Rows from block 2 of the fusion encoder, named by matrix and row number. Rows with one number belong to one attention dimension. Each number is 500 + 25 x the weight over the matrix's rms, rounded and kept within 0 to 999. All counts start at 0. Numbers have three digits each.
# v: attention query, key and value (stacked) (fusion_encoder.blocks.2.attn.qkv.weight, 576x192, the v third), inputs 96-191
# proj: attention output (fusion_encoder.blocks.2.attn.proj.weight, 192x192, transposed), outputs 96-191
v.101:541510519466555476521510481492497471489478477510512477513534480489529470495523522492526487476496509471473477479525505480460502502468550484493511496480498502519525501489541521488538468458522528521457485524520474512483515514500536482454507471502447495537471475498476507505460514474477472463
proj.101:506517550461459537523513543527507462506534522558470450477504485513490533551483503544497496474537477542497525471501569523509476456552442543487484455522534485501458532520486489507456484558506466491501522460499518513545473498491526541511478509517511475482533503502543487515498491491548454533
v.102:544497519493459543508449481501515462488503503501525486460513491491495517485520490489498536466505501512502522512515511503489533463502491510449506465487505467518502526523472477476479468500477497533481536498507504531526470518462535513515493526515499480456515524471514485501491523485524481521
proj.102:512520457546532460488484480465510487463472474510499503510493530484486491464484544523475474520501515494481499510512499490516501522474490510523501519489493525499500478469525494514518515516538486499524501475510506482475502478512479511464467495494510474513475505507474493489501488509489509492
v.103:569500429531448559418516539561520509448521520493567525463416527503513520460449456519458499471469472503488557524494466502490530477492484553462519514506570527517520512528461458546509493530444480435568475481499498523576491467510489497562438550483568503367462472450564523473570514554516490540
proj.103:455507512449521519549484445464500483519475474495449513557577498514450487514532550503504465521542510440459459484510521501497516504526533493515514500465446476470446457457510526433479482514556533542455511528495507482449544472499502506437561484478420493538532488520458469522455451458464488487
v.104:447475482515496504501518511511525483533555533479462518512481538520476512504487455509477499523526458481528504466485507525501518521530480455524478504506475454516480486486477507490479532529481524492493479497466495487513514505475474477522523528509514514515545527531529497483531491527461505514
proj.104:522527441544531447486471467489502497481474476491516538490472520474501463451506509496472477507458516520506502547507462475503506507456515528492498542478513532500524482491505487540547502476511484481516504486524499472479504490519464513480461509506514480479469482488502512502523532522482506472
v.105:539487496508439557470504516504517521456529518524535491496478509485514525476488495504507519472499504521488527530509502510508481475512477530471542505507533503522488535515452473511490505516471487472520509492517511539534448501499500534519448510513559490426493502474542514490515494522533476520
proj.105:464490468487532494496507470486480492518474477459497532539534522497486491477492544471490514544492522478497467517499467488508492540477540483548528511478451505505501469477509502474504489473510541542470477534494497450444538469491477485484525477455451492505453497510462494527493512464481543474
v.106:455527503511544460491525502484471494538486497478455506536508492521503475526497507538516501530470523507503473495475493498498473549494531508532478510513487515483495453464529536497520530491541517498488488484493495462461524481523481496485519451506487504572501487540458483498503476506471513451
proj.106:524474531493445523518487503535535479482529512552527485485482500524505524545525452512501521456514463510511541453544530542509521446558460516467478460502513480496468515554457542509450493519469474495505529486477523546555461528481542548494487539563506489452539505450521508496460522527524460536
v.107:456499494519537470510517502484466513551505492494462511535496510520522464532492501529484463529483505507514461490469504501495474547501513474546474513498485512472494460455546517482520525492527508501501479499491475461450552487537471490475523461507468508566512496548472477492501471515477524478
proj.107:521476540487462487512475505515548471487537491544535487473481504509479508551531478509486525449519477491509549464537524536487514422546488489478479462510508470515484536536471533492481498489478471482506511490472506531562452534468539520498497535563526493482511530472557511498509516535535456527
v.108:451483477559511481464534514491467521514511517474445542516484523507484478513457509547458470556487494562523485494469469476520468532502474505524469539521485530456514466440492508495498559542497475459543485442488483482484517470537452478526479515513530492543526501537477505468528443527468551487
proj.108:506456525487501458486476470535523513521475499480513535505486500532486481497522497441508517517467515458498490511489446512473534486473535458518503498479437483508531516519503538501515487441471555518517500548493511507495506521484493458493520490507468514491473510473495502505481561526501510481
v.109:588510439539485511422521550564503509417488488491575484471466486481551498454485464485488465470469488520468531548498467469478489531458519566445546529529591543521536508525509483553525491479471490495576459499530494508581503444510512498535456518470537519421421449429541552461544511536503486479
proj.109:481504562452470533559503490493513465555532525518477459544550462525466519546520515502519490497563507465494497452503560526492492472596510515488513454511467475489423486478493531457440489558503519507427527487469492515503497508489551545479559489501430493532545497503471467521436433451511477522
v.110:513482533470492507533461514524548488516525493493527472487507487493487518482538490458528521455538498493524490505541552516488536476505511470508509459485501460525492529525506488485507485496516535526484544540484511512495486532471529513475519485515475493486496508483517497528490517497500463499
proj.110:501538435503504489484530554498459532476521516502482514481460481473528505488468499517491507518515517544508488486458476466490476512472481534506505535532526544507520502484532492506539519529509464455531425474535493476485510463525477497524488487432559490511484474536528522482569478480502543494
v.111:513502521502477529523473484515487490506518504518509484494507510503469515486521492495510524487488496458512489496514516508495516480531511498521503472477503500508471527510487478481504483497512517514492489529498488522506499501483523502492496520495498488477519517490514495525492521474508473476
proj.111:508505460505502492476530516489468520481485510513504507493482475477506514498450515492501489492505492545513516514481473468507494514460482500493478498490522520504497504486517495512518487519497490492520483494504484471479525504518479486511488501476516511498480492504484489502511475461509519495
v.112:438530485510556474522528486458483504561492503509441524540509519493479479523462557565475486562511533506503480496441507495501450520504489484520463497510487515472481471461509523492505522530540469485518502456505491463451516492513457491493483510508506484578534520560441470504507436473475547486
proj.112:540450496535481455505442445488524482462457491522544519472523545529486480529576485487457526480441474474475532518556510533522556471504497497496514485486497478536500520543492508516488492433500512509523531487475517496511492533469498530477474530538468478467485532437499537533477564553487502524
v.113:537507447554480546399542565551512553464494521491525523454423517525532499482445487524451463508477500545492561516459447478523480520491465552481526536517568560496539505491497462548519511517442436439600477455523498485586481427541465515575453510488574515436444470460528526449574505547519515530
proj.113:432461572476498530576480433517517471558484486505480492574577490525466490506558511459527519502517511428492465475509526524509527512554540460538505465497405422507442481499484524435463498475524569593432515546482509507450518503482521491459581471478388494533518510520455456543429483452485469494
v.114:506468495463465522503469479515538486506545511515504502491501526504477534502508475483493536500530474507534534480498529512516524447514475472483511479489476460532492521542462476513472509512468513514485519508461543541512482547463521511497536534525501499467513527478527490495483514532502481538
proj.114:506526434555551466479509502468469515478475454460523514497492522456540476432489532500478466537462527516488472563501474465498506557438514499533510547495509526507538483472539440508553502470528493493502466481544506447464512482515462484494447485432517519497462490528463484486556509511458553474
v.115:535521533486492513516492485487477502473496478518526471474515481456529527466526519486504489472503510494476499520541534484483504473477515519480511483492502517533513531534489511510520512483526493490516514495524501544515490509505520511481463504493497481469491495477481531510479522489519495519
proj.115:469469527446496561485527548519490514524528524517488485531508475508486517498484498499525511510493514483513519484465507500504517512522494485493494497528465458474514515482518495477494515518487524508464486527486523489502499503501500497525501504480481523515502496536497479511486485462537530485
v.116:453461496497493472515501493487531504544532517493466524502497509511456524530507494502491512471532460493549488458489515539517560507530497470508469477519446452498466494521482495460484492504499526502461486519469516506510507547469479481492540525515498522503560552517504478492477515504485491540
proj.116:533518426568546464452495512489469528469489491460522522486458521456540478439485520485470467533464500533513513539489450450505496549429511473517513554484538564518578487498542481538565514472502488481551448529528505452477509476503472473519452491467549521513467497519491501488561515544466560473
v.117:525491520493478535512484484488519499474507510532501490488523506494476510517480519482508550492530517506507480520506540521492504432520468533474506464494493480496473511525468501501469480515498485514483511510502534511490461503495513526496489513497489469480533521502481466510463498483523479507
proj.117:520489459537546458484487479456484499475462463469518541489511534472489492452500522492455511517460473491499503537529477468516548521449526469528503521500537519517531497518512491510545486423508503514507490514508508473474497487498466481479466516495515507485467510509490546498523513519477510482
v.118:461500494521539496503515544478466509541506496484444511523498515510492498508468511544500475551481512509520481489456491494504483531513496497541482509488463519469522466455529517484500519494518503490497479480491472460453535490517472489498527501502495518575497485561461470479492466516470523499
proj.118:536476514526487470514465456495535468470508483504536507481475521520474488529515477516483522483514458505479546488540512524523520465549492502474461482482533492537489519541471505514481496467500458510513513494486491528515470540490524520470481544539486478470517524470530540498490529567503453521
v.119:505478479519497476490515518507492509484478488483482507521478486507500499497499507491474470490478485554500503511476478490500488510492507485486482523517491512479526478490531511482498476496490483463533490478476516485503535498502488499502487498517516507521494484517518516480499497517488515508
proj.119:487500536505502509517482500505524500528510510532484508518482500515485492495523506517514491493506504464493492478511498527504507472545492503514501511494466487497495498485489521503495498500497516506519510531498485516512494538510515524482500487502498507511545498491512488503500498516525481509
v.120:407507496508555492529495473454481514546479506503447531515508520525475492536497564543492514546518522491504461498443524493519494525523511485530497503461453514450483459462527527477480514522540488493492507473493480501444530456512473476489500485514489497600536508555450454503482444489495529490
proj.120:542476487552518453448457483501524503444480475492543531461467545514477495490526468469488512465439448484502529523509427483516545477486519469512501494479497487544556528531485507503548511405477496513531501520490493509511496530478488478495469526552520494459511537456515543492510555552502479494
v.121:471496496493530485524521490490484519530487509527458504539507488506499500511492513514497494516474506487518466490470513512511502532487488504527475514513476503483514459481515525503494507493540524538487515522491484473475524482521486479472528476495480494564480486526468484514479497479462516481
proj.121:522499546508482506513503516520513494485528519507517494476461503500516478535502476514502514483522490521506541494514528511501482484545501490483495484502510507506486527519498499525485512504505471479514501475488496530570478533487533500504512508543510482475536512473536508502503512535513463535
v.122:542488516473470546509489490515515496477483503517540491479500532472500529456498488488489529450523495498469528522518503525485507471500491518463521477487532491534488544514452474505475493510478493494512525510518518547526454514470508515521473526503509495437510507463509511517505493490524467526
proj.122:509508456532547475501483481457482484490441463486494532524523514494476457456520565495492482543488510472492488541501482468527493513481526512539515539449501507479514455447513490495516476473548528534501508486509490457445527451525460511471490492476487506523476501539452501516508477462450520488
v.123:473471471518500455477524541490500494539502516482476541517493524502507487508499466536471496504490477527515529465476476492513502531516502478530478511538467516483513478509498511507504515495478545498488480488484502488519525499504474476527528512482489504503497508524507515484507507507476482496
proj.123:480503509549488491506501474513510473508454473486509463474502501514492528497514496544495488475495498515467513505524523508506493510521503510480503483518505476511470491506483513488485497488506490493510526473478506503508482496464509481472473528543498483485528499492505489514489490506481501512
v.124:590493478514467526444536543572516504433494500497559488469450504496525488486473497498463481451474503532481558521509465495485471508494488559447534521527535556504546530508495496542507504516458480462545474496535499505578483492516491495516458508496519511446462486432532550466547522511519490516
proj.124:450496576460492519550503480479508473576495502484464492547565471507459520528522529509540514520545524453480473466494543519493501506554526531497510456500434447480430491478494505448454477540521549528455529529487507505508484489503525527497568479481453519547520495514490463546444460446500492507
v.125:489515467553500501444503508511495539472477508495512510478461506473522482533455508511457491508480498547481526535459460485516467494492488547508497513510522552486523491484506476525492505528497445464575498475533482491527490473497489492525456533505547511488491506474504504461539488542527539506
proj.125:482461541476516511502489460497505495549501480482492516524552507552482468488530512469531517501469506437517480493504482517507518515504537468516511495484414451507479517508493522476474483458498556573466509561476511495472505528500504482483542486476440506490486504499464486535462503488487470486
v.126:537505523503457558482475493525507509455482492512549494472495507486509495477484510478496516464513499506485542514517511499489489478510470531464530484494538502533481525541488449522494500515488480507527526494503538534544469507476522522526461532498539490427482511452528504504521516492534484514
proj.126:482504475495515517512493463462482484491460457501467517505564496499471482468528525499480501533496504491486462532514506514509515534518520503537523518472474493476499467479501506478494491511544528556478504483508493471445542483508483497458517486476454489535508518547459492495511461465466511464
v.127:497521468552488516438539546537480536517501516491493508481440512527540493496459496528475479537464496531521532507454445478495466517492478524508493536536549545457527492471494481528530525524474467464575459460511482483539530465534485490549468502474534513487460470504526521464568479526502535513
proj.127:470451564464480516551460433501539487547503510491481510569559470547465467511551529482514526501520515412501475454494500533498514482554536465530489479481403424495472479511508534456454503453523534557442531567460499515462524510502526512442576480508416503512545498502469465543445501499474481497
v.128:477522473547550449490520519476446512511486497470456502527485478491501467490483530533496479539491515510484482532466483461496452557477514508526503527496509524490516461476537507515534519495517499486506467496509468464473545467526487471497488443488501483555469457546481524478503467497470555461
proj.128:496492582456433538536508513507535463499522528549523479497526494526469531562502452500522528446526459482513539452531547554522525446578486508475490450538471439497441543547451545489439473506465499489481551492436514562563451535477555529495521548544459484455525525455527507531440509512556435565
v.129:556536523492486522495491516542483520467476487499535477486486458503545477454508540500507494467449512526488476522504468470482478485472498533479537529487547539500486501519517493550527481467493492499527487506535494517521480485506526511487474494485511478478462458471514527487509501504528500476
proj.129:459500577454483547532513512508503518538531547541483485531554478518485512543515480523537532508552497484495515453487541519516477472545497512492502454504472456503473494477488528456445501556506513510462480501457513526533508493512525509503539494486479514517536498522497466528444471463531479496
v.130:530503512483481537494487496527513485467502501511535472453531515480507519474487507471496518485515504484492507516529513473484494457488494520492521483484529497544495514537504444529520492498493501538492520516525502528517460503481520535523477521515511502453510493467529495511500516491515457511
proj.130:488521484499513518507515495484487494504491489484493512511507497496498492488502529494488503508520515498519490514473501500514481525464493515508532516525504499483502487489529513495510501521518493493491492491501495482453526494537490515485525490436477486511497478515465511499481497490496506501
v.131:502533476518510482486544509491466521497465518495466523524481489505540471507473521541487475512447513516476473524470459477509483541507484490504473534509499518461488456486528527515504510498509464459550483488513480454490540492535471489498500476495519506542472470526450521473522462509483546494
proj.131:494466548497474512545473471517552464509502496531503489506530494518471509555540484514499533475526500460472518470553528538498488464559491490466486462477486470495460508509461528485464495498502496531493541499462497559533490527481539525467514529550479468480524532480520497499464518524504461512
v.132:446491487542534480502534512469480528515503510497438531536484497523503467510472499552493495536480471510509497493474501515531478538512520497538472498517474513471491471473510497480492527510519510468516500477485492476485529467514470476495517499485514523535510500546498501475521480524457532498
proj.132:487465504512500483492483466502540508520486506486506526486520505528493494504517482461505506495485501487483508504521468498475502481505522482497500495494471493513516513527503519504505518408485504525508515524521514518493501523474512474489512518546494512472518514465487512505490520531494488500
v.133:488520527530532480518518505449436531514456482481449479527526465492510479510490541521524489553472528501464453503496508472469470563498536496522488507473480532475503455458542502498518514494553479525507492486534478485469536464516487490458493445500496502572507475508429494510484471480503530459
proj.133:496475558475461534520494499521527472490547532521511474470478476534488507546512440492512522444500474494515547466525531542509497447544452518457498464505503443518497552551475543501463499490451492486509544508453507561556472551493541507489523523562502487480524526441539505502475543546548416533